config.toml
model = "image embedding model"
horizontal_flip = false
targets = ["angle"]
arch = "resnet"
norm = "batchnorm"
avg_pool_shortcut = true
beta2 = 0.99
precondition_frequency = 32
steps = 11300
lr_schedule = "cosine"
warmup_steps = 330
weight_decay = 0.06
Rows from block 10, named by matrix and row number. Rows with one number belong to one channel. Each number is 500 + 50 x the weight over the matrix's rms, rounded and kept within 0 to 999. All counts start at 0. Numbers have three digits each.
# convs0: first 3x3 conv, stride 2 (model.blocks.10.convs.0.weight, 240x128x3x3), inputs 0-14, a 3x3 kernel for each
# convs1: second 3x3 conv (model.blocks.10.convs.1.weight, 240x240x3x3, transposed), outputs 0-14, a 3x3 kernel for each
convs0.77:543551496470495538464535571501460427577602496570537546510437463526499550468497513493499506488557458474475512498537466550489555507501512539514450564440560490474608538464521533543506544529441572529442484396553542428491529591456451447536602460436550531603449480534406558471486521558497535453469583535498554420486575493530539537473548531410556644570629475447566525511570467493534389524539574491535479449501399
convs1.77:492619483500540468399529472493482536455395483442520503551572483512533490502429574508508455500497443510426480525484507494475383571423508532483511520428456437552464503430495462604549546501546473528435549446586480486490518519573542446494508544479390536542460488477533407503471518483516505541485591569529478536613480428525547515512505556522506506493496492520502533427556466493434471596454457459580524497444553
convs0.78:409514435489544610485588508568493517538413401535537576453543530573513514515469584608553556465420455442501581456579544544538425475505487495482431479449439489497507458554471490562544456460423490596582567452561512628475499573430504481546493481452462493497425556554492522517487502543495480479446556455453485470562498525466505501379487583486537573516605460532563591469477485495532540579531556460495510479426475
convs1.78:425403443425488540494519468487469452399429457527512609588552489478503499554510473528479484601533465449541464447487432505442408540479491547397522542426547535489473476523502551465533540509500524435458547481561511561526506455443469471506562494493467499569513462441473598514546331401443511530551537472467463517503476530457532565648482544527410468705459577567596525535530531559461472414566509477465543524483497
convs0.79:487523498495449515555561471448493555501353525430421574525465590476545634458495515476468456551514497522521496520478420513494593508493505378575470499548426545500443459546521513408472485557518471535558493523446470525522528440531561407468544552563521446475458537535449554569595470483476609483543507581522432498457623527538454443460536519470550542484487484538408528428500597463445517541498454488511522550524505
convs1.79:490484446436429477514530458577377535460457560526579408453465480497529534510618570500490570475478484445506508500478489451499613425533541397466537572540616632503540525580393540513405542470509478576501485510415435562405557458439481516507462445537426520485454433579543461453490473506521457441468405486478493463532415546542526601512513482551507454509535464470455529512456471461622449475478589526502483467478500
convs0.80:436459559432485564438561404636502406533508486480519436531541510490489515507445528550527485539516500510506404548548389527502526493573541457566580550535489384402491587561516477499551455478512513598456574511496509518435505469485388505454467559562522531422537527592488427506553454506489455437531530452489533473518487464541483480515453456509491529453494534343535491567432566515425469475415470555581554449554509
convs1.80:455421561566514622565486554571506499453475474399443519493505465495453546536437642394714487491606437520553518546553505521515549487559458529467422596497517453584491521469481534519433623517385512498507478419459563536385512475478566440516489465539503577519508473508449495508471471475489513561521489508500573452519463529453554510524506366502487421477494520502538461513555544494552539554592498509550514484521517
convs0.81:548489476540517487501541499483504568481551528615465564577483514567522545425456498439519419534438469462602478509495523397467587458498468547421552527488516509503530456407506561419501503457518465426390493481489574574464479551578506430440493532578463567480514496545546491521539500473477486616511509537532494427439546536499512417546412439566429525597554534608467563552545453400461495509443477514550525525506474
convs1.81:481503465426437529483476610556486460509431485449468555423503543562468514453549437533548501526583530473457532418494487477481542540445527536512465487476441437566484482446446522512551513492427593464601432525473590466517542481532529525514534479489560515439419554531546396461434519476476451509570462547559486552463490412664435498403495485440514490482561548392431452503466547438550522398574539495589496525555511
convs0.82:596467480509550447428595561473436520596446485533511512482543455559475456559440584525521496483500462459444533473502492401469572517485526518492526520569400572533491463504445491484388499451477454501526484589456455627616466453445432395584463476449465552489519579520582491526590594527490507568474507438591450491455486541526461563596467492582488504430519526653524465591469443519425543511511523462456569439505448
convs1.82:520357577498548492433509468507467505426592545547479449475574568523479587445497568592506540536458493530468542465484535534478540517464424452483548555514522466446625436512541588565504497477588477511556567615551557484448495511520454511526565561550351457474534584524551547518551571576561424538497516444557471463594472520510456499506534529592484497532431527473591487513553472486579522508618511508496499485483517
convs0.83:506491448424490479515532505414487495478571486474467586449430483530461355436466473490523534500485496621509440421548539570543613523539418434533484483477504503531451551619450519486484435442488547460515465530556540518536479504442500426500475522496600523404534429513541505553511436510403538466494464572454639461484524485507492473548536478434479465523505501450436506581459462462472450549502479529445553501522528
convs1.83:462461503501515589516537495474477466556572445459424505582497549513494532478533497427472467498512561468503485490474459555499492502466547579400421507549557457559501533432517520456470491564459596591540517523420448493560494545506524566496467604576416551594566491397461469540502499548425523421496501449489588564464536514459517455533493392471486414544538418504505457482514517558436478524598439487481523485516520
convs0.84:579607529378505487531589522483412492553526671490545441526504520471471507524499493526479473425556480568520528472454511451541492502473532479493532505577553510504404611456471509478563534505453542490556573528529439493506452430487471524585493424468593453487458481415443498493463570600510486450492532485471597480534449471540420452389477619502428468457555472562511472534463564454564413458470503572571513549522561
convs1.84:443572581600606572509492477571517534554517491502475488482469510504513532546562460518425548473450475509410538470487466383471584466392518525534492528506512466511468500581502563505501614592556559499504499430539401560552495531590539510496509482552536482497532522559496490546478528573488504456564478503575468460479547478535451481547505442507440506559552522461436494552652463555484514456480506598425525414563407
convs0.85:526570507541433459496499463504595538521458516597537558438403542492489520601519522493503460541501466479454587517593470496458582534478424429462528470476489512568477562532519524458481442414589485497540465548535488497512462509478493415515517485517485515448505395536494528602476510493502509455457469464545495493516492418536617542495435539523560405501505483535440424503520460501542518511562475481504502604568626
convs1.85:470513532540452484556604548460476587543551532458475437481455397529460483612527579509597498540622648547458542510507467489531533591429605585478552466561499394435514595575441560513465414457474534446492507448521448615529553531516535605511507519542460548448457464473487566400531515442568552399470481467500533524469441489410552535503493406483572479586576480472476471491488574509517504530563454482538530467523503
convs0.86:471528523474524464509503429568502599461496472500436496479515475419497514528425560570559460543476600480502496488520499499433515472478498407530492490543543600464576464510503593561493491526440440495485484566527479521486557422525532504450470441495492530570474559501492485423427486502494482544413548471549538382539508401517456510396510494494505460411531466519500545416455432411455523536564433523483462541438492
convs1.86:450382436428402546497418591486507528430496603520523406534461535504444544551414526448486397501530510524560480518472468434485443456489505424432528375502441571572500539491494414470470471587567483565568613480528556448477471468537523490465426499449465373624398421425434474422479497468419446394497554518497476511504524451511461526594443488551471421635525515426431458563497547447482537532498501502464513441471578
convs0.87:585533492455531477558465446505622525536490429467583537524390378505518554544508498553409406538499437508464488477600560491482524552405536555510502433516550502525454521471520522427419476409557477537400407451562600475476486471544569491467493515436420492543531431470525492475548468525526455467490441501461558483446505531465457586516537494501612571500505461494475554454439500499566501508561486480433551466503482
convs1.87:408470483586577435478546549532477510473465526517558540455458430495410456445489570489480537595501434520477481520478561439592470501428564507530533478561429438593586451466571503457531525467459459501532533510534522549628521601556470545530497445479532492548445515458501469555479498565538538573429390346473426545459536431570456455531573477585480479560493529524423514558516530471426489379494537522407565436414518
convs0.88:509574595437385488488480538515602446459509594520489467469497560529486552499508496527444486523479511450470502599424422421473536427539484502544528433496416491520491550484458534513580501516455464565450473526516639468532511485491507490506527505410523478490480464486432509536455671446564523494522492502449498526536398488539513576558541510600420518581462497549500495476535478546441542552488452502558522521480448
convs1.88:364485418602522517431417517460474508462461440550532517484493462443520447585530519527489646489516545521535473518492460505489492472565460554537482579461397450417464425584494515473463471464492428548621506520532455509627471510606519518513487513588505568591521507539455490517408551532475437484477419589570486488500408456540500504556496440549536481528504485409450530666589567428531402630369478497457522497481517
convs0.89:574477448526556438442510476547492465511508508527494546481492460537426544524453559508504537483546472479513439522515397523575597491467510527471480479478442593585485573470594491515473518484474489550496484454484447448523523602517574453527481483504498507425417488501497493406551571471581425406527606461592517443558577414516489490433458487526396596458450508510384597495519407502497518570619528561491446605522547
convs1.89:456459458494485394474546374490528520558486445532522467513434563513496516478501618384482565472542626485472468434484541477560558497490469475652492406438464569532612538586426524505541486654581531589514506645587477445462461444516446479610473453502507578469442498587548483572505479449482425486520516570505518483518520502513420525505477526487440461491495535534516501502478532525562506519534401505535474554488465
convs0.90:451660478586515457494396497378552455472551453479560405540508454491547557341499463599486502474517459542520415498503491536501499440465482370475530503412505469463486495467544507551506514399401495529463495490457502388530517456500416433530435507536521520458434472487518578566434605495530552451446507525543519508450521458542537486530509451516583470538561471481453537484462424533485531478530531558421527508421559
convs1.90:510534515461473427493526472562500452565480530519536432443543467471552481552509504502449616406521619387543553480461544528492468547468510580498485567520419419411523641585532493435502522497429487420653483478557484503477507521524537534487605486482542514447507497507430468547475554500544502497552501439502479617641494461431552517479459432474446448487488508607529476526463538487436504431496508429501459366531502
convs0.91:548487491464494644488513530583478443556422547423512521532489467482477436633503505441473428446418497553491467556493525470526486433510561526489536549596496505532485526545499541464470489533565507496469499530513429494527460554500478556537497431492502423526511435523418395547515514533467483443475587461527455484429525580481421503466528598534466544595498449572445495449446482492531544520539473549524490444528577
convs1.91:559500512585436531489527483375413471541560361520484512520548536528516603531542413491472539468508473517498518527450501462432482506466450513463450556473527573512397482498491505453520441544506559444570560510523525475513521531474519455492475477484495478512488514487418562543485532476602419512503473458488521486496462521431478495486552527528555520595514586433510541571492454440556451467525513476477467497500428
convs0.92:458482495560534491435500553461362453553468529481475541532467541565435558560530545563546514489471500436443382495442521451444587554484520454415454518423513576491490491521489392487477560573485489463576513491466410568488493521547456502486447576491434538411458484574543544459508513515476440507503524493520561493525534472518470529560609469495464506384527440466528500549478453469562519474537522527477513582393476
convs1.92:530523514454534459442455538418508439557523457518510552574452567474521447481501550429500536544424529526500526472608597445578478467565552498533586556510539492434617521482522505541453605600549533445509482465419557474441521476551511520477504497475549574490470578402524506622457582491633551533522505517556414572560490578497566496560510486559459474535434435513467479513525468527427543490527550511533612413515502
convs0.93:501514575488415507467401467436555461531624523430466484566527520429589514566504480496581460557589454533470447512502502545497528445417404459496514474563465420421467484540535549502552469543502528464436516463467592554464484562451448543428544553534403467472527527484522545530460470499537495480462525594480498436487473504552603547515486492424526490407498513485572546486467505568430407502563453476575472488522526
convs1.93:521508492497514516518413465495448460584481450496473631532491583498535527479560496385526463499487375422460502507431517465427524532485559487464478612580489481482506485450503473537569525538405522436528432417548527544591564511490521548448535646497506566464515511543483491435501505665603562645512463494469545573509484495512521474564453497556504580523520501496468405595497476424560536531453453566448461570457496
convs0.94:493539490484555506588499509505551478471425420444553534525521557446521433511576481501500465527499535483573425456545530531514507539524441540447502512544429442518545416476518517528522477510435535535509525473513508596520439414486525477499535545583578484558484560458460640581464522426478459569518539457576492576679524486506493488481561537529494424465538496542584501450503541474503484487437526484505488497487438
convs1.94:498520531492559524468503497428484495574624453415407445505503464509474490510525475522432502579512530534516519439518529533485549576533508514469613496468508555447406451487532536476543498441465506403439456528481545494548450524424435380454511455511502419525483504484484530508557508508448587525541566511506531530536572430502500511523442574536479514470484463451515490439561546503515496500509480433536395549499434
convs0.95:443393471534527489590490466479446516403562549551440562505471465480457468586598448515542463452474464436410514495531508482612462488506499508525629536466517546549504539459503517542521498564415419517500467516496440514455548533531564475501488569462437467472426568533586554515426544578499415493541403572424494564448467478538460500466437538522567496465533578491508575563464509500495534475499528570422512531509489
convs1.95:515561471471506490532565437427534540559506520536472508428562452615507490537503534468456529531480568501536503475526474458427492557516484610507480499537485428439614434434507615473541493452514534432510423541516472492473500498448503521439455505484419402561500500485506377539464456646471493504509479462537444453395526514568490493516520409437497485415495479397527472553444499456552507468485502501529463529554403
convs0.96:527497540510528440461568455410514516431516556467599594461531430496488512599498593471537437456537461410462485522511424508412473477405499608502499512466622511453490494488496472441563474527473500451476486413525553520506583500447533484498432513511391485456474481518486531441476616503573637496557546402552558499562484512450451421572513482483439508453505491470487527578425480493523434497503480538503453465474519
convs1.96:461420423526522506538556403490567540500502523540499468548592530560491476560513488472507453480431472520500503458522423436556489493464493532483440466478512501443526431526536476459471533450503580411449493470512589453513577535487455542554480487469561514576397453388523551463453512533525566435532540444456468469514527462562497545536547495521515460494472505580565519498482502581555512526466493534516484519435506
convs0.97:503536475525487570545592652430396444590580503571501478493487485451529363464483523462525553488527542437428561464342505503521443506471466452474556508478577464505573528507420477529401600513519445491393520499533539514515466597535543606554519506517473550516442434505526574502441543422442480529479527462571521491487575529460510404502431521455431480458511579491472568579449461507591416452524541458502446561571527
convs1.97:478527522518527502524433513506550624546427459440403491444474524544534517453506538523582499484494514559457481519502492579545560448424508440502547504506595549540426425420552440554496609517567474569532524527559460560535423506483582513524562492518424546480464426554575556498428421488558469482514477568494572472404593593480543457446533576518451499513506447463479493479453499480495524504482415440439475483558568
convs0.98:518566545497461516540469513558419440572624411422499531438445535402493543507423435470515482473551421492518548496482490470449555578430431547550454513457470528462501520520537519481480533568516473501478533525511465532457531566491532483495521577493570554497490442518441455522476448510519592445435445512468502506559452439536474529536386533455456436445448560519508522529518515457465544464542509454541522543524580
convs1.98:587459573436444509481500491476483515474521461471519476531458588525540549417498483469486510542500561490523559521547478407501528344514481516519486499583370551519459446464418553483571406431532414525451436470433462413603529495594439506475514517494601494519424557358419524587508500552486509488485462459446435567448486556501553480430561467454528548483589592435473505450468494520566578373530454590553475551566433
convs0.99:535469582492470620528463547481494453471468453607513560545451505513490485426510438443440526488530500498500523644512441433546528552488571493458507520478436550536551540471577536595453449540492427473538540465441600436508522606433505483526598460472531617480506547540450416509490456551601557511481507493445573442510417518418492507567437548500496509465567503500454548551541471500611445507459469509511443622585495
convs1.99:571582566502500527655507508626540495471478452563576519512560537499460479534530538511506528541562506474517482475580501535477626512481508503550544511487555541512404424530487449492478438445416489565483597554458521462572482480560594569493494524466481570505531476597434543409471490458574568488514539482572497455488510559492538476441564537459481510504473494471431504472484452495486467497431556485510514536452571